Weights of a small class-conditioned image flow-matching model: activation relu.
Rows from block 6 of a small class-conditioned image flow-matching model, named by matrix and row number. Each number is 128 + 24 x the weight over its row's rms, rounded and kept within 0 to 255. All counts start at 0. Numbers have three digits each.
After each channel's rows are labels from the 100 images, of 14976 (inputs lightly noised), where the channel reaches its highest value: "responds to" is what is common among them; "peak on" is the class under the peak. Only what is clearly more common there than usual is listed. The data: dashed paths with two dots that lie on the same path or on different ones.
# convs0: first 3x3 conv (model.decb.0.0.convs.0.weight, 128x256x3x3, standardized in use, each kernel summed), inputs 128-255

convs0.25:139139141120135126161137125154113128088157130131115087113137124140134137168096122152104150110141134173130134158128117135124135120119125140097126167106135103106119118134098160114116169110148111141126127072103149165096145129157137094113128143186102105155090122152106124136154096128134111114160104119124133186121138110145103165082153124118105121130129111145127114138147175144126106117114
responds to: short paths
peak on: dot

convs0.113:131135114098054101128125136123128095147102100122125096144158135104139144138092131119128134154115124144166132129155133163109115089114102116138110096119144117154119137139139156115102094132113125117115118158141157138141113124134120137134122106115152110135119134125121131154097116130088062127123167100113131156108164106120132170103081131122132111135109133172098116086126119133119131070101
responds to: short paths
peak on: dot

convs0.0:141134091138144150135147119150133101126098135152152140134142125129162137103146146140144146131172142141151146132148133158162140058118136135128177119144139146189133104098120135148144113137182108146125163153140107148176179092117112115124159136154141118111127149109135124129088134133118132139101137118138140123145092173136138101119131128145130150148129151157073123107139123126137112112093
responds to: dots: different paths
peak on: dot

convs0.90:130120134136141116143119116122124113134124121127106152112120124150108116115138125128126150143140115139122134108137142115137143133136118132096115119111113084103137119086103112102109139134143136098126102116130141145130144123147111130104137139135106133105111099143109131127115139166131135111146109132123140105119111145141107123131118104150131077143136131113083119112153118143129146156136
responds to: short paths
peak on: dot

convs0.70:113135100114132140129147094153097155139115124168118113151111132137117100084108163118127150117143107111142104101152130142124126125113116116123137147105138106141136119123132137138111166153172113138091161110106116127115131106148119109108135121118112107118137119152141132130109169142122120118115134099120132131171095101162111098117141148139126126103116125134138153136118095109117124118127
responds to: many distractors
peak on: short path

convs0.110:120163128163160121157140118142127133127145130128114147139114110169138173104110128127134124139125118131134116153089147138144151154107117136098111120118136115137139138104145101120137174149141122101155113139103157130157120136154124165105138144113149130109143113120137147128118166121119146122135141138145127118154096127126128094111155139162143113159142151126112157142131113131118143111125
responds to: long paths
peak on: dot

convs0.38:117160125142099110133137164143118097101121151104107117134141135102099104133126095159157099129135114141169081155123143120143132116124115131084094118095123150108146136103120110117146146135154067113115124176154157111166126115088061138091165129147115138123152136089086142107113130095109124095114130122147150108114136081137102103081111127158139115144102144133085127130156133068090149153087
responds to: short paths
peak on: dot

convs0.80:126110177114137139140093177121147123127145131103123152155105148129122122163127113121151122137121144160110136140117126119117140167124133131128144110122112134098135187139110124126140126125114141107171107119152129121139111152148169146135126122132134125148126132150137123143142123099146130117122137153130121131144120140129137165131168132117149118130152110112154111134127132155139160156144
responds to: dots: different paths
peak on: dot